{"image_size": 32, "projector_out": 256, "learning_rate": 0.015, "lr_schedule": "wsd", "weight_decay": 0.04, "adamw_weight_decay_other_params": 0.05}
Rows from block 8, named by matrix and row number. Each number is 128 + 24 x the weight over its row's rms, rounded and kept within 0 to 255. All counts start at 0. Numbers have three digits each. After the name is the row's rms in percent of the matrix's.
# short0: shortcut pointwise conv, stride 2 (model.blocks.8.short.0.weight, 576x336x1x1), inputs 240-287
short0.387 096:164133098139118152111153142139117079126092171110113138130116135110150085152116115112123106127094106099135142145106201107128093173135133080136152
short0.388 102:134105095095136121098127136100101126154134120115098138110104147123157091116126145164075122108110109095116124116119172129117143136138154125121141
short0.389 100:100153110129157134129105118125109145180110121140109133159114139149185141128091136108122134142136115120139124105073151121140105138103135142114140
short0.390 092:142135155149132108149131132168142116147097130123131101124106079097178107100088142133145121116104111124108127152126183102119121084107099129112152
short0.391 122:133147078108086136173153125174108111146134098158175148093169074110123138125135122100160133143123183113117131128155098142074131148146102143088139
short0.392 086:141123134114107127091116113138121121095105170138087112150144130121138140139106124155099120109112122124115137184129116137139151127147150111154136
short0.393 110:092164110156132140119106133124199133118151123143124131093172155104122115131135121128138089135147137161126163128128135120114135124144088159123184
short0.394 098:109141120088142119114144082106146153091140130137171138106112128111097135100109125141116172136102098124102101112120101120127126112088109135133153
short0.395 091:097116087109094126132121091133134118126111115150151133119136133132052142115109144144154098137124148123148131156123145160157098103142122075153142
short0.396 102:112106184091114148106125113096146135114153162127151124166153129139113129107111141142123122120095140108067153153126117126162189131135099166127129
short0.397 111:143162160102116133161098168104095139070061118136143148108116106151132160149123159101142088129113134107143123097113097146123134136101103105143089
short0.398 102:130113168128087118109107114128117124155109137141170111135081126149103147112124170138194139175106094158143091124132133104105103115105112161170132
short0.399 097:114127119132087133174162146156129111153089146104081113108087108112156163103099154114165128105119165112088143117157132153157124138098110073101130
short0.400 091:096140144124135104123120102103173121144121151110150189145108185112110136131129130114129062113142113103140160170151131124115150129077111140141144
short0.401 097:149126161115133158144122157123121120121126118160194122133132132152080173122108111108122152120164155124146101109159129141100098135136099138140139
short0.402 107:106113101092143101118126126118115125117113078109136148141143138157157150116159112128150118151148128129123136120172120139141105155115116126097119
short0.403 101:123134124121133104164138162106106158119137145111107092139123126121135106143154130130132133093109122105135139140142075156106137096145139157117100
short0.404 092:080103141138115145092150110104108137128125149122152128147131111133120123159113153162102123131143121104193049113106129103096119144141118180141108
short0.405 090:087118119107141125113138135156123092112096123154113103130120144168173107134177107142101129149152144157103123122146127122118119116126159118121112
short0.406 108:147140138131106124143159155121092089162132160135116137175154104132117194129172115140134096123136128166117107144123132132167122129133151104107153
short0.407 092:119171126142141085154129113097138102156148125130146086136141131145110125109113128122171114066142104116122118116113141109126139121102146157101089
short0.408 115:120093123107113118131109132162152149131142092117134082116094157106153120121134099112146122112109087183185134089066114132156124108088140137100155
short0.409 092:108143098100164122148151137148164135122112119146106100110112161132151119174109124117113167114100105147150141138163120119112108102129144142142111
short0.410 097:135116100215153145134174124109138132145180152168099145165129138111120123130152141093110104134106142105152129136155126143152123113140134114127151
short0.411 107:106121162129135099187152132103130172118092110116127134117115154102138137121169125139111133113123165153156119162108113147172130105131156156150150
short0.412 087:146112128109127147140161113113170113093132145125090170144125119142108146153137105106109123152141096152152104111173115098131129140118115118176134
short0.413 102:157130142166138103158129116129138151117093144103176129109115098110160147134131143142150129123146164124141143155129161110108103109095107113086108
short0.414 101:154185154125089120098138117151100133112089136174103126131098100105133146155121135130132138145168100126149114115118119102089147132098139117106119
short0.415 101:113113145176137123127140102141160156140114181115132131156176129120080166127124157121139110147179081113098141090152112165134128132116177113101115
short0.416 096:103123160156130120109181106136149132131147133111093133133085147148109119119120124137122170155162070123111190109102080144123104137140141136089120
short0.417 095:177105125144088117117155149140140117107114161089155134139174134165167101089152132105145112132140104134112085117100172128117122155125137157122133
short0.418 102:103081156087124115174148111175125138112115126109091130127094130108117077149104138059132090125104173145092114110096094094142123127086152121137117
short0.419 109:164132181102110099132106109166111138122116118084141135127110138137136169124124083135129150093110131085138113126114129124144122132167134127099105
short0.420 100:114105104128140105127139124109106112142141090101168098124096117144129114099141132136144130071127103153100108115092127094137179130098138169136198
short0.421 097:153157131148146117159098108106129112141104162133126105113127124088163126157132140081139106144147104110131109148094109147101156132135136169151113
short0.422 101:163116164132126110119107190100125114159124123132122165176121080131129125052157127116136139117192100144115137115144099142142113121123125162107130
short0.423 105:158148125109144119117142161100158114111141142161134150141137101114088133109142163132090100130109092105133124116082096137139164142123147120111082
short0.424 090:108121154116100140105145145112116092140132112107118122174098154133155138144184128128143077118100069147143111163127138114133123095111131098130147
short0.425 101:108108119100148144118121152107128111142107108113122109133134140128108136139083086123140082134116119147166118123114072091124091145108161089117123
short0.426 104:121108139151119086108092116138119134192135151122087137153093145115142131146177130113104135112148135149117142131129082148108128112146141119143124
short0.427 106:127107151115156122134071076117166108162143120156115099136128110132105106133152127130096137129169127132125120159105104202144156113148108115149139
short0.428 102:136149128149118103156087143153178162108132156181106164116176120144119128124134152124113090110144142143138141111117184129150092135089161171151166
short0.429 112:153103154124159129143088096098131096104118068112136102121108147136107138122181127160145164124116108146167125150095134160101093165146128150123077
short0.430 106:138105156090162151129124133117108130163131120122152168112144143119133161160116147112155116126178144146131111159142112103161148110136139136125148
short0.431 093:169126129129149139143128143090124108120095157106105126120125143120113089098141134124140175112119162137125103142151129148141107089077152117151145
short0.432 106:143107126116155092127109150116136132123073112102137152147154145154070156148147119157138143135147110129152146104105129125116134151150117167141167
short0.433 083:103159152149111152170127169098168145100151115150163123103114113108106181134113147111141090142165094146140104128203127136121163082104138058134107
short0.434 102:117105141119121101123102129199104136185166149108109122096134109150154090151117174134120135115146149130111135117200120136153115125139119114124147
short0.435 096:162121158132171116127103150122119096118133141119169151094129104132130133130141130123143139115192142200157140137142143117130135107095171095130139
short0.436 099:131130111143181124118125092134130085124126087126096132110144168099154127107154109137149150128127126132174146128085157142105193119110145117151181
short0.437 082:095139158093135148113110113213114139141116144081127137103099127099134170114103114165127148147123132110138116191110150166073139163148126140128157
short0.438 101:132149131117101136127112037130092120183109097164110139181150116129154168122091122139111121094178086078123138118140119161111142111091157102117115
short0.439 103:127145105138124115122161117092148122170124165108123107139098131075147119105096122157110098140200142105112156160103139142099132121110146110117131
short0.440 097:121147142112146146161082076113141120130141121117113130089129155140131169117127133153093137132145120111142100168139131077125116124115094151078110
short0.441 092:160124174132131141118167143123141128139091125156131106103098146094112158118157115097123104113231195069133112163109136117086155135126167106152141
short0.442 107:119148168184131160112117151139115100178109122123151138111127121112133156104080121100191093129140090132132155170182126130154101128123117119142108
short0.443 088:108104116160159101151125143162172136159127119109138141118152128132158146074138106140100155122159101107152170115132118153131158125113105139082118
short0.444 090:107136128124087142125091145162107120150145139103155142181104100120122113111138113097116122117101163155133110105191058129111085126160188094068110
short0.445 095:111068079115104110127090173141153107159140116122128096146159108171119129129100111191144122096134132150138142169116104080104158111107115068141155
short0.446 098:154117157194111149151108133147139123123145157136125160092159115136133091115182108155131126150107112155158111154180102104111091095112147138059130
short0.447 100:072123154130129080141143115106141115144139138143115164126146181137145113158143144133117111124130098135169153074145139128112113099135096161142153
short0.448 100:114140095140119174130155114101128132072147121151107095155125114111098141112102136110151151123114106148191123164132124138131100108111112153134126
short0.449 094:125185103133163135110142128159141094122191150104147098133134087128153147110155155101112115130116135107126082168131086103124133154102108095143113
short0.450 101:147170123135142117148165155127128149137130136136115125183121150115164187102103162152103149126147133139155128154115095130143121128110144097157119
short0.451 112:123127133149168164142110131121142148103127131126124082162125104145149141130149121118141108149142131078113091156119126149173080148078193140172121
short0.452 105:179128136128142095126142118117088133143155105124146135118128145142099139150101113116152091139144080134112155150140155151106160120140098128137146
short0.453 111:142107073127105116115169071124139165150163115126115083171161133123075139137121150117144128127115136159114122142141105105148130120158137121118126
short0.454 098:119096138112110144125151157132081153128165109133107084128131139098119143114182149111152158130151113164101141129178127152139099106149087111101116
short0.455 105:129191132107099111131127118128108136145169111144119109129131130153103138143138108114085137154137140123186140151089104114109123156089120142118101
short0.456 097:108070105126104145135113091096139134125141110112135106083093167144082115138128131091180148157157141124132141148133128111142162166128129144131120
short0.457 100:119160132134143148132117118095126113155097164118120154178120128136113145120119122124150136109097145150121131145157130086191123143165137148107138
short0.458 105:154106099116143114101137132094119123123095133158162140116175138131128142131116181102110188138118142129097155133110136112118108158114160158121148
short0.459 110:110102156140146154164097137116097089145092184147122105096141147119139086108140130129086133133128100114158119138127166117139102089129140149153139
short0.460 099:129134155100130103147132127119106111135147142129155091138157110127132102164125133222180122092126118070118118132140103123113158149147128134123136
short0.461 095:193140123137118134104094122117136136085162142101106128121168139164102111127125109165126160180147109125122122133143117088139155155098109195133163
short0.462 096:182126135114070074180183151095114148138177110095138154158132118156152155134122100109128154117120131144095142127157120125112146142170113092158134
short0.463 099:089118108089117108138088114141120078149158109141137101118138127134119163143101120137118123117118150186123102098121126184075152152133137127133100
short0.464 107:144143114100109129109110150137158112134123132107135131133105131137175117131124134128115168163096102129109159130155137100131156160117098109085131
short0.465 100:085112152103139118095104116100125116131102135118089112135124103105135112085151164158120159124133105118156138087145099133121160133111113114095133
short0.466 113:086112150124111144143143129172117106155162152143154125125114142125119111088182117093109114128147155162126149091126139120166118141121101154113129
short0.467 111:091064184164111131121175104151088137149146142120077097122111083122104114129098107082175120154097161147106101124169108074127158141136109115120134
short0.468 095:152104159131143085139110130146111142100124125132143131118122099082110102092108124104143110184096120135144148133133108132096194090086136075092128
short0.469 102:130114116132075121109087123062133139108119129143112109150119137129171131160133151152116133126129131164134121100184114126121118128146093123104133
short0.470 101:104097104122141111139150090131139182117120089146155113117134118111170108142090139141091128147082149153133202158164134106120088146123110143129118
short0.471 095:129124136148139139162164140131114131114130111107120110112157138103095172154165115100122084120202135104098143154151139125139130092126190127120142
short0.472 090:110105115123142162118114139103118135112125110101113126092176106109121131134146122101120149119135155145171140155118095086143118119108128149116174
short0.473 102:130089127147124061124093151117149164094219159134119163144127091166129106087176101105133139097105114105145141144168108157177144128135108100112145
short0.474 104:121120110133146100145125125101123121152127106190151153151125076121129151144114117158108146070099107134132125120136150094083137130115179152127124
short0.475 093:136137172164134144181136099128138143144155157125163160130125132093158114102100126154121155137076117152132125108131137096106103145138162129128149
short0.476 104:121139132120088089150115130105119095153124117155138114115145120123116102142098121103146137149102180170138152133115150094116131141139134120147146
short0.477 096:112123174123098121124169127120101133121155118082135105158082109140186105100095115130147122106172124130147136110125137134157102112133122169125117
short0.478 100:165107142137147149133082122130113170132100134097109102163114111091106159155114107106147084129137112148159179113140087131104116124105131098134122
short0.479 090:110143129147112132128153140106113178122144156129180135133067143096107147119120140095208128110116155129103127144094128127168172107102107183092131
short0.480 097:126130151132136061125137153180110184108140145123128123113126096157099129124160112155147144118125149105152130128093097154124086097134126123118097
short0.481 101:170133110126142143164149113146101146102104112137172130137157109106121183128132117131097121136144143118153112150108111125119103138116128128152127
short0.482 106:116141125094154096174068120158154128082135133114160097101169130134109078108138134180167132168131121118163150102115146140136135122150138164157152
short0.483 093:135144141106117140112138143120167117134174150137181093190127149123127129111128141125124122136143114126087104135125147142149178136112118153157140
short0.484 089:185120180127096145093137150123101142142081140148137137128138153152123136140143109134129093124160146130130114113126155108115091088155149181138110
short0.485 098:115121083109117183168137133122138099112128118115125154113157146140171135099159109101182082135102150149137105167141130125111157108140130136137174
short0.486 106:136108089086151123146129111125115125109136140081104105140148119126094150103102139135118090138202113167141088123098132080109123136079128110120170
short0.487 104:124116121162136087141077127128163108125184146118127135167157090099146087120147123115156106131126090129139162143127112167166129136120142127136146
short0.488 099:132123145165136125149130115145136126089130144099114114098133089138130138110058103150117135138091107136133186164113133140113162119143103101163120
short0.489 095:134121191118144143102161091081142136111129117145114169130148119114122110128080102136097098134127074111114167132144158080092131105138078164112115
short0.490 109:111145149147088151126122181116143101154122119131094130098083106123142146151148146182145136097119137092198132134128094120137132104149121137129129
short0.491 108:112108097118113151110096108106122090142138084121164121132184121128100152094114107158139124134183129124135140138109118138111106136125128101099146
short0.492 098:150156117170162191101121110150154137161145120145160119135133111139117121120151117125101136138097117105137130122136140125195118085121074125137117
short0.493 093:114123156149113101171120070107100121112138127073124107149137117124102154122120125117101101137157128156143113117083120131137120095095161150104153
short0.494 101:118140143119124144109145151173132138154099119095097119158115168109081141133131116122130114124117117123151149186151168102131149122131102141133144
short0.495 096:128098115116122152156138088107128138137141126085142111129112158124113117142173126123105078143153159170117144126148108130149119097135148132170120
short0.496 110:173111176120139123168088138094135137113174143136116103123148125118134125111131138102122126142144075084137134087099134127147117111123106101109134
short0.497 098:128115204104160161101166180077138150139128121148116125095120082118107155120154148093124100103140153180138119139132127096152167131138160093113084
short0.498 102:127122150141131130136154106143169109122132113129156121105097153135141158162127119174128088092106112111154135142120090149103091146139135148175132
short0.499 098:111121129121135139159182145135084131149140128147135129110094135147105169143159145125121078147104114107147128151148134132123106087110134146152168
short0.500 104:122114131124126154095142151073178117132148127108128139127124123172083133141112076116135136152111132132141128114100142150102138130122134105160106
short0.501 102:125126156183156118131144095126109130095130116106133143167157110152121104170136150148127156123103102144125170114140156160120106122095099126127091
short0.502 100:108129141100155105162131158130107142083138108124108097113115130141104116117053140159138119106123115146132165106067100092138125138134120131125155
short0.503 102:100142109116133107111102120140155140168145085112091152098141122119113136129109112132170075099114141159112155113171139125098138107127147132143167
short0.504 098:149148162148133156111139136109136115116145103132105190102152118122122100120122142082103135067129128099097162080158109148122118156143108106119115
short0.505 111:115130135160151123105159094100148145129087108132117093120133127112159169107128164088138133111127113117135114084139162088075134132147094147119124